{"encoder_arch": "efficientnet", "dataset": "synthesised imitations of 52 everyday sounds, one a clip", "vocab_size": 91, "encoder_norm": "batchnorm", "encoder_activation": "relu", "encoder_drop_path": 0.2, "encoder_kernel_size": 5, "encoder_stem": "single", "decoder_norm": "layernorm", "decoder_activation": "silu", "decoder_fused_qkv": true, "residual_init": "scaled_by_depth", "beta2": 0.999, "batch_size": 512, "weight_decay": 0.1}
Rows from block 3 of the audio encoder, named by matrix and row number. Each number is 128 + 32 x the weight over its row's rms, rounded and kept within 0 to 255. All counts start at 0. Numbers have three digits each. After the name is the row's rms in percent of the matrix's.
# fc1: squeeze-excite reduce (encoder.blocks.3.se.fc1.weight, 12x192), inputs 48-95
fc1.0 074:119102096162114088144098093128112105135104171124126094132079179120098144094152118172100060115126085164130192155174067089085092102106072113145031
fc1.1 127:131135157119159155150162093090153157118126156190126103173149086127110101179167127143128168136157137177192134157089136106210136144095142120120156
fc1.2 113:119078167113131132153133097075155120106139093130119120163154115129082103156162086199144174135144130107153142162143104076167120142159131128150175
fc1.3 138:116000130149171134120159164120186149132198168064172107120171118133131162100172118140121108130155111081142119134095131115156096146170167062136095
fc1.4 099:113191150099089146117136153135156118138139126194121145177126106130137095166157106127157137126106154169178108161113156132161164090113131195132175
fc1.5 078:112162117100081147071174163140162093176115203106080105113079076081135176072160115161086073096088157103089092161115120125097186130106118115107167
fc1.6 077:131136057113076094084128132124055101086094074074098160160170097095150190131093131104111127119151148148118159065130167180177097114106116117094097
fc1.7 078:092141109137100152165108111116125089071124127077151132101159121175109101088131095132058091100105116137159054064122092153132097097091121146099139
fc1.8 075:118112142143125157081193170116106115113153123118167096132110184128108102126113211114093098156074139127099136138076141092046176120138125121145133
fc1.9 077:140119090076170031122098133125151155112131131095083115110129082129150113108081148137098127158110126109197153124114156089133135142141115169178164
fc1.10 143:102232122131174146140146094128137167154122106175121180163141126108134109142102136122131158098131142161166189134126101177147110115097145191158162
fc1.11 080:154131109077107143138100079121171128118135181091101089129139120126153118187193161108176164143117134172088108102115102122091167154047096142162112